A small image captioner, trained from scratch: encoder depths [3, 6, 3].
Rows from block 7 of the image encoder of a small image captioner, named by matrix and row number. Rows with one number belong to one channel. Each number is 128 + 24 x the weight over its row's rms, rounded and kept within 0 to 255. All counts start at 0. Numbers have three digits each.
After each channel's rows are labels from the 100 images, of 14848, where the channel reaches its highest value: "top examples" is what is common among them. Only what is clearly more common there than usual is listed. The data: rendered rooms with furniture. In brackets: how many of the 100.
# convs0: first 3x3 conv (encoder.blocks.7.convs.0.weight, 96x96x3x3, standardized in use, each kernel summed), inputs 48-95
# convs1: second 3x3 conv (encoder.blocks.7.convs.1.weight, 96x96x3x3, standardized in use, transposed, each kernel summed), outputs 48-95

convs0.30:122208189157109148100135134090190125140141108105143136126138145107120166123097119106125124125120107124080107110120139088105097139141159156095136
convs1.30:099085123124165134133099124152120122182145137121121101100185151135145144131146130128113124197132084091147129123163122142120154129140120125138164
top examples: count: one (47)

convs0.49:126194088156131148082108136119145110113098119126116074153157109170107132157114133138127141118131146118164096125176118121129105119158109115130151
convs1.49:127118148131112094063123136104062130107123142149152100133129151184133144132113111119118106121115097107118105105118163159142144137129140147070120
top examples: arch (37); sofa (37); largest object: sofa (30); largest object: arch (25)

convs0.33:169154121089126141127133148120113163132090119087139108140151125107136119150124131117119122132123102112176162109140136129145135095116093140119148
convs1.33:161125139125092160121135123151129156095083118130149146150159109161167150093105101151115125132114125140142106128144096157101098082089160121082164
top examples: sofa (44); barrel (34); largest object: sofa (34)

convs0.69:118157110152097161086129140121112125080130139120127102160175166145128114141094136120127048089151128129121178128112127117142140151157134136122152
convs1.69:153121133070130126068125131110124174135108132125135131114115129145091101143143120135111093084171131146119114154137176167098112123110134133140114
top examples: sofa (36); largest object: sofa (29)

convs0.9:104156142135107145109153086110134135091165099128114096156193151128127127122160144091086145148112119062141122139130136141171114126141099147104147
convs1.9:116129089129176145126078144072135140135104087131123117164165122117126176138133181112140152131119095122126130103090137115094160091176148175136104
top examples: trophy (42); largest object: trophy (26)

convs0.50:101141109116112138159140095160142133139156109125139120146132107125155149145114125136092115148091128140103171134095129144125117100158111116077153
convs1.50:093118111105138159166169126114119126148123129098103121098085139185145069158153122127085101118142109137151134141113128133092107108108152116141164
top examples: umbrella (34)

convs0.8:117141105148134147115150121098123141127129127114146137162144155140129088096106132095148144139164094155143110120181146123091149143154102116126184
convs1.8:124130075184135093132121154129140112115116125128106129128163133108142195062085092140144161136094116136175117105124126142164121166129117169123172
top examples: black walls (46); count: zero (45)

convs0.86:101114121143122112108141194131117146154078143102116104126159112139098105132129128149161151139125143178140117103150112107130121125119112095117135
convs1.86:183131127120126113086151157137120153153102153112118114121106136181149145112108068169132110114176153107117081157129112145179132127086132158119143
top examples: black walls (52)

convs0.27:098154138156113160083097108118100138128164167143125137136151167148103100105147107097168128114118124115139132181147114130096155118127084139114148
convs1.27:122154155147127132126128119150108162127127112156133111137117101107113151154162143154124158120163164151129125117139127133136147103141106167110102
top examples: trophy (52); largest object: trophy (43)

convs0.67:144151124119136140104126128120128182118091138116130136149163115129111123121132112146148149107106147142189132080148094114110137135154064147115137
convs1.67:128161114185108101121142116146144138148170144163154170150147134108136131107134126158132136170138115139128103138109113107078143106119103144094137
top examples: count: zero (40); sofa (39); largest object: sofa (36); purple walls (27)

convs0.4:137151152131139135070113133087128131131096101113070142144162103144138144150131110095148134119121141133133060115150138107146088136098130154154145
convs1.4:161143127148121129125138129125136140113178116158144141130183119131163132072111091119147122115096142133131125141127156154153128146135123096143087
top examples: largest object: robot (25)

convs0.72:111115126140111131157110103117127143113070125115121098121131103148110179167144103148101124156167148162166147137152103120140167134132085115127163
convs1.72:128137107110165107192142122102134097159119152137121115104148160163127107187122145153114115144104103131117174138141127118088151121131121125136120
top examples: umbrella (40)

convs0.18:127149134063138105114151144075141126135154141127088144148135154097131126135141113141123104112128143112133125178142106128124136114138118173114155
convs1.18:116130149075126182136107107100099151097135096135118090110104081156117164143146140098152053156124141129094121126144093140131092125128149118143120
top examples: chair (41); black walls (26)

convs0.57:105165158122142164141110127136135138132162139118082118130126154106120150120096104130123118142161104085074096119117136114172087084110159143083164
convs1.57:084084162112131137122115118114165150141159130114126128089138101096132130113155175114146102191154112108105100134130151148153107129136112107117134
top examples: table (40); largest object: table (27)

convs0.19:077155140141149142083162101085128116141136104128130134115164106139111140113144130083103123149140133091107139149129130143146124129143116169107163
convs1.19:175160125123119115121107161132122131064121111115135155162104089138153108159093101135099127077133191136109112117149109114137119123148163169112103
top examples: barrel (34)

convs0.48:126143147119113166117108113120131065158117090097139151152135137145100147130129127138111148127134131078176155182173112118149126102163140129075143
convs1.48:107140147115101137124122105186159125094135051169115145134123132149091085184083122105148104138113159096127165124098097113118167117124163111106088
top examples: table (38)

convs0.10:145113148094146157176118145128126143148058154166170144130129059173111147116094119145134122131152141123131134112101131159148125099090119133130096
convs1.10:161138109122121073133110092122169132087129131157153143144134091080148117134084154136123139152155136129129060097122133112150108125113121123099123
top examples: barrel (35)

convs0.46:150174119138086128090136146157133152099133149165148142091121127138130093162097106090127116129153125104158106082138099101091108152112152142113145
convs1.46:120160130164122140162107172125098130157118163126145106140138134097086131145158160116085132087114140133108171136115162119094119123154117137134133
top examples: flower (51); count: one (44); largest object: flower (37)

convs0.74:111129146095134173102091126164169105139146118113138121132136139081082143180132120080123128121061106134148147177105142107118124132155111172125140
convs1.74:139132123128119085115087118125166157096083114127102127117174135130116133142102108155149160186114152111107148172138117087187132168163144153112127
top examples: count: zero (92); black walls (26); brown walls (26)

convs0.80:139112115152103160117126098158095113141123148118142138103108144129111110175095111107156115120143134165143153157115149150148138169131116126101139
convs1.80:070141155138086157093138093119140136078154108130131147115118135126050121148129140122135157116091164133110140135097118072088108105185121107121110
top examples: count: zero (51)

convs0.16:141108120168122142120124119187140157127131094117129146102137119126124143144133099125117104095123123176138109119139087091085139126114104125087166
convs1.16:081114142170063122143148139132107102102142116159137166149118149137096118143128120123102144116127111108110171156158124110113165124139148146073128
top examples: window (99); count: zero (82); green walls (35)

convs0.12:110130117143120146123119130160160111145153127108157142138165140137149116133081156089126127147078135121104161124090087134110125107133170091071143
convs1.12:159121104186135143134153138227154140131124124102099119093115113173150166112135111151098110099166123113096147143126149125092113136121096108153169
top examples: umbrella (39); largest object: umbrella (26)

convs0.84:132159129175124160131122091169135106160139077095143161164166124137096131138112110091095101132144113140149161140099158118154143156156157135095141
convs1.84:115122128146138137136097178125118110130127154130124111184113124140119135150144137119106131092100151118088173097078159121099158081150121133117101
top examples: count: one (51)

convs0.82:159122125161137121157125136161127088150127140111139110105145094116169163128138093152071102129088155159143117138122107091121138119146083112114131
convs1.82:110077106091125125119098154113114117144143160104116145126134152131135139124132129114123082161131122132148126155143104155170161138128121123122114
top examples: yellow walls (26)

convs0.37:077140161108124176089105115141123101106087161157124158134146095114109139147146127148142113121131146085146111127081124119153146108166121097150163
convs1.37:130188102134167109120122067094126156150107136133157120120142159072107129160115174118149116148139122155192109120120109109121125181147137152139109
top examples: arch (40); largest object: arch (33)

convs0.59:107153131114103162113119142123154095123120088070157143122157124128116115149092124088126182101140118087175124145137146129129107106120109111124137
convs1.59:140174129141122098162100136113108165149098136107154121112147160135181162138144122152095151147149106126142119089109136157140090127123100087116147
top examples: arch (38); largest object: arch (30)

convs0.61:145168150091134134103135112123077120160158127174110120119150136086117170101104154083129141105146157086115121160158108083117126147117111136129159
convs1.61:111088121086134111103115143064114101108119114147131141153170119120106134111059126108149139133091089109133134120127162146161133082123164163143125
top examples: robot (36)

convs0.65:102160168121145162144093150107128121139113153153146122145174096115073125146115157144125147141060101123168118147149110141122104073138104140126128
convs1.65:139120097113154134114133099184096159116157083151155128109125122113117153167102165109143114155132102146126089115111137156119169132128139150128108
top examples: count: one (50)

convs0.38:139166095148143137120126116150126127131114130150130145170154118132095120141110111074112121112111102121116154168126125127149120125111130140094164
convs1.38:128083123129122048129150122138134158107089121163121148098113143145153153146165108182141127135152165162119096163132111122134091134097138144100152
top examples: barrel (43); umbrella (37); largest object: barrel (36); largest object: sofa (30)

convs0.11:166140159127108116148147090116050127134122098083123113133172148140112135157151162099110142136132151118122194110135141176119132134122120112123157
convs1.11:126156154129120116102103147177122141121137182116181106130166113126113066143094091129095147127123118082088106115144167122141101110168129131151089
top examples: blue walls (25)

convs0.85:124145123146102135130130141173110125091145106165103092165097150141175141101123123087116150134077096108138112138147129097156106125195121121116136
convs1.85:145132097149147116159112138134116122133102131116107104140110121109171167123116169130107159154088141141155098095154168170128146124125146157160125
top examples: grey walls (25)

convs0.24:135140096103134150130145132149183104140160125133144129128104116105125142177141150111097082143081096138101112172122130104149109129173162147087146
convs1.24:083157146118121120120094110086105155110123104126142137084121120129083142157112128129153108130141115158139139130133114113155154167132112115104072
top examples: count: zero (62); red walls (31)

convs0.76:094144127127134141118145103125069150122141143145103081129161164139127140099117114151151144106109167124149155104130108135124140176145109169127143
convs1.76:144138125132161161122183113152181100132130124121049136139121112127092144094156155174144111133112150142154120177134110181090130184117133122119155
top examples: umbrella (35); yellow walls (32)

convs0.63:096173164130125148128086101135097161083113106126112170122154095107121146149098148104114118125160111126115071157141114126124149154111143149132155
convs1.63:118136142165126133138171132186101143177168134130119124129140187145137105141123103120117161087163135139095102095114131117102151098137072126123145
top examples: flower (34); lamp (33)

convs0.3:109171097136137106149146097097114082098162109078139087127123138123127160124122171096152171151094169111092149097147123135153131146093128136068157
convs1.3:103146121139152127136112115161149086139117128159127097147132142150098182113160190095143107105086151115105162136128115143142089144122136147135173
top examples: count: two (44)

convs0.78:124142066120118123124153149105133115110165125121122111117117094138105127152112163124087128149175144114121085152150140131088121143139153117082161
convs1.78:085123125162140107150109131131152123113132133174145126172147147117105159099121137138124117091129176134131141129114099101141140148144124143117098
top examples: count: one (46)

convs0.66:147141132126115133145113122122120139126048131127148107136133114122073115169086143145130095124137121138162118076149098113108168120097110100147139
convs1.66:119167144087105153126119165084098145130159136138133096148134114106114105139159124109147111066114151167094143108110131088131137138167096104110116
top examples: count: one (42)

convs0.14:131150138118142137112110089110099143116142099104121139146162187130129147141102090101184142141129167130144131105169092115111157093128093147079143
convs1.14:054092167145087123129110103152145100102117102143140139133173136107097149097150153113129129143135087108107157146119099111112117139135126138094138
top examples: window (98); count: zero (59); blue walls (25)

convs0.52:114139105151143130128135121079148131154101143109141100144161112129109151121118158111119116143137167150144121123138112130099155145161104124066116
convs1.52:114079160126102127124181109139123100123149137155118150103069134154100114143150135130169117127155141118143167163140122129107119151092144144105177
top examples: door (85); count: zero (75)

convs0.43:115167090162148149153145148103096107138142134133131123139118161133136139112102078092119127114089123114171113146145099113099108127156130144069136
convs1.43:075129130162109124129143086161166105115122116138110138103122151097105166170183144132149127116126172145161173138109088087122136177153142108103166
top examples: flower (38)

convs0.15:102142144116108177085140103105132100097178093137135153127156123123109109141150149125125107106150138129097093146091122111156156154164165117111147
convs1.15:131102096077194128146121140077116122182154129132092086107146119156130145147124108152136114137148113138133121113139103118144137174131105136139104
top examples: count: one (41); robot (34)

convs0.6:149152097126096146120121138148094079130164141132113117136128148117133105147098160125114125130078139108125160113126086148147116114168123141084142
convs1.6:129153142152137106158156103161149164148108100097100115119126159136134149165158109185114134139113147176160144149112106112090117169137119093084154
top examples: umbrella (56); largest object: umbrella (38)

convs0.75:072146119105144128109131095093108138120119108097128107131163122111096130134139129134140110128181110111143119148115141125151090130096175121153159
convs1.75:167187132112148157112122146146121145128124159100150120146109100125148107129062105158100136123091127097122116077136120121163129065124138149139111
top examples: lamp (33)

convs0.64:131122148144123128123117176120121140128106150120115139138117135124108146152097169114109130127123120169127117119198101111121134144148082150073176
convs1.64:157087162113117138095098163093123147107104170106134170110113152191128168106111088148125150107142140151126091136125122107148105135108135115110120
top examples: count: zero (58); black walls (27)

convs0.13:130151111118151168131158102135128109125117094085155140132121136098137123134093125102119141118139145086118130136149156128158102162145100095143144
convs1.13:146138128147151130136175120133096126184118130091122075154117158139136106122120104139123088140130133116137149130114123126170126101115163130130140
top examples: umbrella (45); largest object: umbrella (25)

convs0.90:117155129106096167127125065153149143138156101142077142150175112126121164107139141172131136137095154153138143113112125139100121166114087123139157
convs1.90:108143111132171164160141108150134143150104158116141141137120118155142068140120134096118118136108072136112149134125146172096165110110149112135117
top examples: umbrella (37)

convs0.60:155178095105117142114136088121099120107170092153105092112110162119160160129116154109104130152143176118132135135177132141149108151149132120083144
convs1.60:120154161113125139144103136064112147130101131109168143129082150096131081132143156120133160125101147146157152131163154161106119115130110108160136
top examples: barrel (40); largest object: barrel (35)

convs0.81:124145134160160125095094154077122091099134095096108085126154182119154151134139145050140163142152130130130156147148142125122127125177103133115151
convs1.81:148150143077132110112123129102139092107072125130118130123136166132106146113084117099149109139114136143140104140110138156147097131108089178143143
top examples: barrel (39); largest object: barrel (36); arch (35)

convs0.55:130131136147139126074132109095143079113149103117128103125140129138105130142140146069141130142097156100144114128152098130163109148139138140121106
convs1.55:170119151132124123130133140153131148140124124099077116105131134153188177106137129084127128135108114090168117094136158172111118118127120151151180
top examples: white walls (26)

convs0.35:126113131135103109150155127154162123144156138084139126093194122098146169139123167137151111136099122162110154141136097091130136161123109118122129
convs1.35:114096101100122150145120130166155093133087188125103168136071166148127121126086139131097141147175126113125157175154125134152150124112191146156127
top examples: teal walls (33)

convs0.5:123137141173121103094135101132124129116163104141094119131169127103117144156133107061105142130109156091113138136106104117162142125081158143092133
convs1.5:136147092143135146172090134094167122111119142106076143133146115098160128133127175105134164134107151150162155114132141155093166147159110129167134
top examples: trophy (49); count: one (43); largest object: trophy (33)

convs0.89:086148108096146162143148104132122112140130137125120135122126154118151117186153140159128123141152116095176082163123122131147108165149105104063142
convs1.89:158117149122129112102161125138093141176101144152121113107088133160141116111135094112128113110135106090101133127171104136160128137049134138175077
top examples: count: one (49); largest object: arch (26)

convs0.44:155086159116139125103138085149126181143103138137125086144125096094071126173142117111108117126131119181133119180147130106129089128079129157133159
convs1.44:112119139154097131103122136140122164125111146146181141157126111098132155147155135128110132121116115159111146146105125098122136104140136074085114
top examples: lamp (48); largest object: lamp (26)